python train.py --model="self-supervised image encoder" --dataset="seven-segment displays showing three digits" --train_examples=97500 --image_size=32 --crop_scale_min=0.3 --horizontal_flip=false --color_jitter=0.6 --method="simclr" --arch="swin" --norm="rmsnorm" --norm_position="pre" --activation="reglu" --head_dim=48 --fused_qkv=false --bias="none" --qk_norm=false --layer_scale_init=1.0 --parallel_block=false --moe="soft" --num_experts=4 --moe_every=1 --expert_mlp_ratio=0.5 --slots_per_expert=2 --shared_expert=false --patch_size=[2, 2] --depths=[2, 5, 5] --widths=[64, 128, 256] --projector_hidden=1024 --projector_out=128 --projector_hidden_layers=2 --temperature=0.3 --residual_init="zero_last" --optimizer="soap" --beta2=0.95 --lr=0.0031 --beta1=0.95 --shampoo_beta=0.95 --eps=1e-08 --precondition_frequency=25 --max_precond_dim=1024 --one_sided=false --adamw_lr_other_params=0.0027 --grad_clip=1.0 --cautious_weight_decay=true --steps=9900 --batch_size=256 --epochs=26.0 --lr_schedule="linear" --final_lr_fraction=0.1 --warmup_steps=490 --weight_decay=0.08 --adamw_weight_decay_other_params=0.05
Rows from block 7 of a small self-supervised image encoder, named by matrix and row number. Rows with one number within an expert belong to one neuron, the router's apart. Each number is 128 + 24 x the weight over its row's rms, rounded and kept within 0 to 255. All counts start at 0. Numbers have three digits each. After the name is the row's rms in percent of the matrix's.
Before each expert's rows are labels from the 100 images, of 14848, where the router gives the expert most weight on average: "peak at" is the part of the image that holds the peak. Only what is clearly more common there than usual is listed. The data: seven-segment displays showing three digits. In brackets: how many of the 100.
# router: slot weights (model.blocks.7.mlp.router.weight, 8x256, trained with AdamW), inputs 0-127
# gate: expert gate (model.blocks.7.mlp.gate, 4x128x256), inputs 0-127
# up: expert up (model.blocks.7.mlp.up, 4x128x256), inputs 0-127
# down: expert down (model.blocks.7.mlp.down, 4x256x128, transposed), outputs 0-127

# expert 1
peak at: middle left (82)
router.2 120:135129103184147100138163094135147161178134169140105117119137123170135134155116091146151105117136124178168135101103121098165094152139137167121146130089124095158167154114116136100108108107142134119140134070100147145125143118154065118103111117142128138149139119116145167135120126138108142140135121129150118155155153118098104125099133113137075135103110091097159095156096149134121091087098
router.3 086:106112095126140097118115144149115107140164159124076126097168143119173142197082103102136109091124140068150093133095143096120113092130127145163094148138140163142150161132133084169094164144077150124109144116152125125133107140115086120133112114063112151138099100110121138147100128113142151136072137127115128112138098179121116148132139134162145164099153118097153109105143114165138121134116
gate.0 100:078131124101093109150127167116153093187087083123120146118158133141115083129142119133160131096092105119102125111117122158149130119080099126106145131140088137104147093141135077114112142135148113116163136110152127109101115070163126134087136134163085054091136155138131107115142142111100114125171152096123143129099113126154120119143145146132126138151126125132089193089132118077135125106103
up.0 104:139140111167172160102128113133079150079127145099156102161107094117165148105105135108138141169139131124131095175144159141123104154159136099143084123123127127125131129114148156144149103162142135118117114143127097152162146139094121123171156130091107156142075117114143130145134116146125072110123111130145101149163131152127133145123106116130132131147128085150157108139108144177120111157125
down.0 105:160163139139136107152097145123130113128167112152126132146146121101159167107121102109138142161128132135118107139100121160136160129104125086142142094142138132155105100088121136109146101118138103134127124132154096171098164109121123144099112131112167133105105108104111099100177093099108135150166061107135071147118183125119146167132087092140135116092098102120138122155110157101159173114116
gate.1 113:127098139151125112101123143105110087133122141134115127118113110108156077138129155122115119158161163087142144154121116208105147119086150134198127187121129121127136111143113111160117096134147133140107103139126148143099135134114090152129138087112143132153115111120131138139076146118123154108091121091139142122125099154105097166118166144162155088105110118128087136112102121130130151142095
up.1 103:123144148082126110159116109156144138112160115109149120125106126128103149125124140147106138108066114161097127109143093059130098132195131120074138089133119141102122128124154164089124139112123127110149136096124126138112133105152161091142131138146128130110132130114133133134157117102130113157175144158118085128103174120149154126143109119107095141185166127125158132136153135094104130121179
down.1 092:093167114124102154091115121100167123150101134129121105123109064130085139154133156151118155153142133127157099143140116165127120115089148142141151104126148136092137117143157101121158128145116113147124139124093149104125177137154124165081143090144146110131180111149122131139122102117142105134086127117122162130138145163112132136113123151158103115137114138117176134117083124162088123119111
gate.2 091:158167095153123141130152136144127115091163124120117086157088095131133107107136109074127122129119086133105158129170106150179120136125143167106140123123152135124086143139144125101141177124174170133119103119138110179146096153136102158148131178076143113128107104171131105133170118139102127127128146091155138154126136125112162092163148138107126142128139170121116127094112136109165146100089
up.2 086:125091165079119133146094179101154158159100126153127163156136128140131109095153190124119153100136117123127120132126135122128120133148130125128099115185108136144163148108145146147131056169089089123096138127099149070094191114127143112135094126148119084090168169116098128163106109140110102108112078171103125106135146141154113136131143109156105089156117111119137127147153113138097144174147
down.2 101:122125114108142153148101136142105136152148111117144145155113151165112129166156147131165105132145147106150151138151118117111120093102113118135115155138166091111151112117143136165111142130182108137123179147131100130129115126139087125094182097104128133088149153106187141128153134106155147151155132176094157114105133136108157104151111125142144140136139168125103111116143152146128124121131

# expert 0
peak at: middle right (96)
router.0 122:089123110100118110143134169140133109142074151105117126152129137102104111127108126103127144128098109129123134140122106128073138112112097143082104088136110143097092103116114193120156160130145142120140166118125135125106123132130142144140136148119115118110133106121087114140110084097105144068137122134097149109062179135124172161159124140114163097122108089126137096168102131150154152081119
router.1 102:111106146118126143161155094045111122115115084099174098147095129142107121136132101097121111127106084120117126138143124081109141087129133128128112142163120101162093142156117151098133091120186151131137159128131119151161110148145121118105110173095149076123155106140111108096142126133118149116120087124099120113082143118154148156161138140106105147126124166164121118146159084122142171150140
gate.0 111:141125102105147120205151130104126133142147129137124097153141111127162135144131075135147191067118161164132106110124148149111165158136161147160151115092140107139118124138131136130129146141120075109143107145108156075127112145117120136137126133113103160121140106126087173127129113142134161164135172113148134100143104092132152142137100148126137110083128109122154121110096144142124121122130
up.0 112:123131123136132128088132101138120109095096123113110138124130138157099115109128167128119108161127104097086153144159151091135107115129151082117098152095117159110105140149137115148138070118147149154114149104136092110117159155139158116149128093157169080129116167151158077141135161137123102097168095180112110131130176149143127107146158111120139128174122133161109109140166120115126172124125
down.0 114:107080124134109110113139120140179130140142105119111081180117112129076153151116135145147131103113123162083169128133108129123154129144084110154156142097155134134142121138137083145118121157145132123116165123144089107140072129080124156128158142174148111120141124085100102134135114108122179133126135147113058109157128128149087096100113121127119094141108153149144125159132143139169140120112
gate.1 099:103100129139185123128114137143105137116155121123130161175109174109145096137083116131155149133102130152113131148073124131153098171135098136089134093146096094143144097126119145129190138109147143177171117156117099134119132131116124160090169076132138116106148158110147155124124097121111088139106097159095166097134165097148121158161152116138116118091155103157184106122118122079155122114118
up.1 106:148158152135065127118133095132133117109090151107127088089127147086097159161127135124087138135139097107101121116189131116116161107141127129101117147148144148144125160152138103136089114125109130106103114079166169155144098123171108113190080186115119119151136117127164106120146129165126107105113151124159106173157124124102133135141130145148121139116113161082097088100133170138095146131171
down.1 099:111130145093146144144140095124103148110136156125184131147124103154136140122166130146143120121087080149099143129082136100184130114135122121168114126144129134184107115084123150105084119138169173158161135198106107104111114102082106133098159135097136136106123107130117139120100120130172161127128134126089114123133130116169133113124136110127168142147147112136142149146134086124179135156102
gate.2 107:144117126132088137143100103130128125166130144114127120138123110122171164157144129170125146119152159162170140127145161119089128185151104124127138129161122126118144111093120118111130135118150123169136111135170124170121117146141127129137089099149118139153132119153115111066096120128143116129125096114144143120087123130126179108075171098087130120062101106115092119093123162120088136116181
up.2 104:127124109115105146117147116147095142129143157138135171128105059117137189097159144158128105166130119113135113153136128101123133132169101080119123116125122158139159122104109152132158125135148116106136134106112102145118104144166152129128145102148114105121156117094159129155110091121150117113143117082095130130103130130146137101085155118151131136116091125117134122142150135104130151142104
down.2 108:115145115138111122143144156128134090126134171135148126124140106151100139087121168126167118101118120113140110118168141108127133119141124126118130126113165079102143119095163099106116140124156082093121147104138155135136182143080121077180094163125114120145119156149150074165113118140158089140133135171090102115093118116090160132125129101133127136121125143113145158128123129094108114153132

# expert 2
peak at: bottom centre (43)
router.4 098:161131122151174153135098096106113148067120105146158115128124121135146140146171116161108133180125157147055119138100153156165142125122114116100096138151103143123087150145148152137141130136128148081126096074124130114097167112105159130197142090107079115144104153114124130115092142138146118163111116126160164132120122083142130147125104106118133089108163085127091186125118157123137106101129
router.5 096:123114111103161142123113152141128116148122112120163198117124117139133171069191160154139118105103117148123123159102134158131100153110150098130131127148128115106105111098127131116120098088129126103099130122118130162146129089118140141115150132139110129129105151137147157110109126140123073090155129161111184123141150122156131124141123169150139112164134109159145183126146103092118127114071
gate.0 121:170127097137118106123149128113134159143097116151107131145154157097128119121129135115123147129137081172176099092136120141084157184160124178153109172117114095099145134082086131124137141145139117116123126146106137118118170118125126135148086089101155105116152183131102115145123110155153187146122137118124105110151086118116124158122091132139159135110114100168103110129129113191076156124116
up.0 122:124100116105112106184126110117115035165100147119088158141144145123110084149122114112116159137089139119117148108145167130121143147125147196152143127119145123124116131137099095121118112122109106143168148109114141104126163102124118098146103086119153153122165140119125163134117140167127147148114137133124097126156123120089129161144106097170149116130105104160123124097115080152094155094144
down.0 121:155099126129119095160154142137132120125104114141138152129096124140119117158159079150138150098109125139162178061109144161126152132074095158148137145101119117118108137124114160142125137133078132150124106099096111161099157078112157123130149145076158126115135193109125138164088092181097154146145108130122140101130151130139129169152130136117106109110109103146111153098099121128106126100124
gate.1 101:106115123167137107133116090137129133135116129156119088118142085151150141096082134122160151127139162104180130142108096134130109097162120113100145095129115132163093150108126131149139175109102133126174108126107124171082088124126150112099177134125118141152112119107131160070117100117154139135098107122108154124176147108134148140096110138131105098128152109109138100135140117103138141108145
up.1 107:112141149149118067081138160107120118149172104122081104144138121167105100126098140087124142126125136098163143144149131151160075094130109109149137165096144137124186125117087125145119174131135114177149146152143123163132162096108117159110136146119121150157103093125129158142115105110121118158180120141117150139142111101108138169103124155167097147132115119130122098148106116151099173139124
down.1 095:132126082140082151145085121147108081135112119125131144100121152132139107154126130118152139104143123058151114128114129124104124159098161148148163150098120114148133144127135160109152151124133160132152206111135127138167094107104124132178163143126115114153114140145092114121120114121113156110144107129136117083149100124136135067121095114128149091133143097152151133141142099125138111123133
gate.2 115:160055152162139140168124124183135097123099111126125158151126080133147052168111107152131124124113134123119135124141105105146143130167148101097093151170096105111105145162158151118139141106139112067115104103143112170104133108131124139168146075142131093129125082126150110119151153152112123144145133115140138144115077114091177128121084120146142126103109157114136143122112083134139154128123
up.2 114:121114124136134144113167092109142127120139127140178157122097104122111147188106101132133124106112176125154133121153152135108136113107106119100116043140094130130159156121139155119132152117142156133121131127106099130126182094092150143116120123152145106152112109099116125122118116175139137111096086094121121127130164154110135123144137084155109120104085147150091097103153102127133144131072
down.2 107:112142119149112093083134125108099154104133142126126114097111172100099145139145110112140137155087119167126144129111134060173122114113160136111106111172070113131126141175144106072119135090169118143110090129095115138128122103140114143118121100141150154094142087119153103082112115136158114122132177124131160121119133135120147139133117128118122114164081125155146111096109067160133125150141

# expert 3
peak at: centre (94)
router.6 092:089120175111114126143142120140144154121138113153142126133144148097119117108163139092100140100135129132141124122095148148153112122128130147129147129120141091109094156142098142112144144140122129123144090118069092146091147096106132081147118103152108186148124129090145159128090152135157129107140107194136142104100124150180123157147107093097095091143137145154168129127147118096100136151136
router.7 075:125122136138110120140130103150111163117127123099136150125141150114134148167133110100137120092150120142101093096064185117133098128121129127137129109130100098146134161142073131090177141111089144090146149115107104154160072131089115115120091151123123167137141095133102125168137140134128140159123063116116147152121134108134084150153115150138145098097132126106104098118132110143153139157122
gate.0 115:136144143160123117126099114145133164155117126108136160159131151127135110137106131175138105155101126145145125175119109112120118150124136146179127125111108123143149095154128083107103128117128139111136134115105122179135169162117118146138136116083123095195146090095117149104154151104108129152117131121135151137097140107160101126162124168117142151124123145084104150135133133149128182102176
up.0 125:097172113120166154155124139093125139135124141139136088135136147112150136165149170123125104159106160126140120108080104175114107058128091118100143135146121071103114141131113161094107107111138150111119112140103164144150124112135080119133109155114165137145100129128153115117137100160096131150097131147162154126070131118151075121183151119139106139143084137088132147124098097129125180098152
down.0 108:126140153140074113134115109131142131116169150119097166136149129144113114116128127146118143127073138123141129157180182126113153174112166168123124163144171136163164135054128089100128115105149101118122131162121134124099158129089115122094133093158127132153122147148159124100114136101175116108133135170138105073139080105115132121097084127133149153132112124108132083141163149140152119159130
gate.1 091:120134146109139122118135143113114146110140110130167139174155147120153146088088103137116092099131120108153116163078111144119090142146118118144125137130149133099092166119102105115124197148100119166100138149082149124124159125125130118106156109144095133147098117097155130113168085116190118143131139149100099135136126099138142136116139144132133128101124132138136130118137128210166095148159
up.1 105:129121060093150127133158125088152122139146116123165126114133151126189109137146078111130135106092159168137138133124070131112148136113123108143139095102121114110127157141095129102147132115122150135112125104122159083121123111111121134100162159113110119119099166155117140146117142137165104156070155135100121128194130112135113133126130118146094147133115132174094135117164126128086084160178
down.1 100:108119117118159126146128125109114151109122159158106084093097155152165134116103140150098127157113104117139141164147120189161110112113134096137202110154150128099159111141163098120073130164102124168167108120117147110115164098087148158114133090124146117119156077127123140118126145133114142119136120147113164171113109143165136130146186144099122125114122166124135112128105110079129144133116
gate.2 126:093103131154128133132117153141137131179082125152130123074156131114115118133087107130135126113143135142151157144091119159137139123117055121124108155140122115120147119142144129136123126113124143132111114137076134130127109131125125125115115167108100138118109117139157162123125103162135125075097172127114137085127110189083133190148144142125120117134143146140143137129130157139136138104058
up.2 124:103120121127139082116112107154094124164105108130156128124132097128116120089145164145091179146150081148132144124121115156141114100141140149099144131117143102149122144098161091121127109095134069170108138142137143167129132164087154111141147165115139108141117150149113170118150091132123113153153126104142144105158133144144152144121114120154121128184154136131162081103120164102162146146126
down.2 119:148122129112138136116168082105126173107107110174102148168168112092135110086111128098172128104115149129165088123136166099163150122079119109143127119123147157132120120119115167122156137117095135118131130115143123094163145155146107137133141152124119166094114130124097098150101099155110140101163081104163136149093131132163096068111104118138118125159132115123122110157136122109106146102131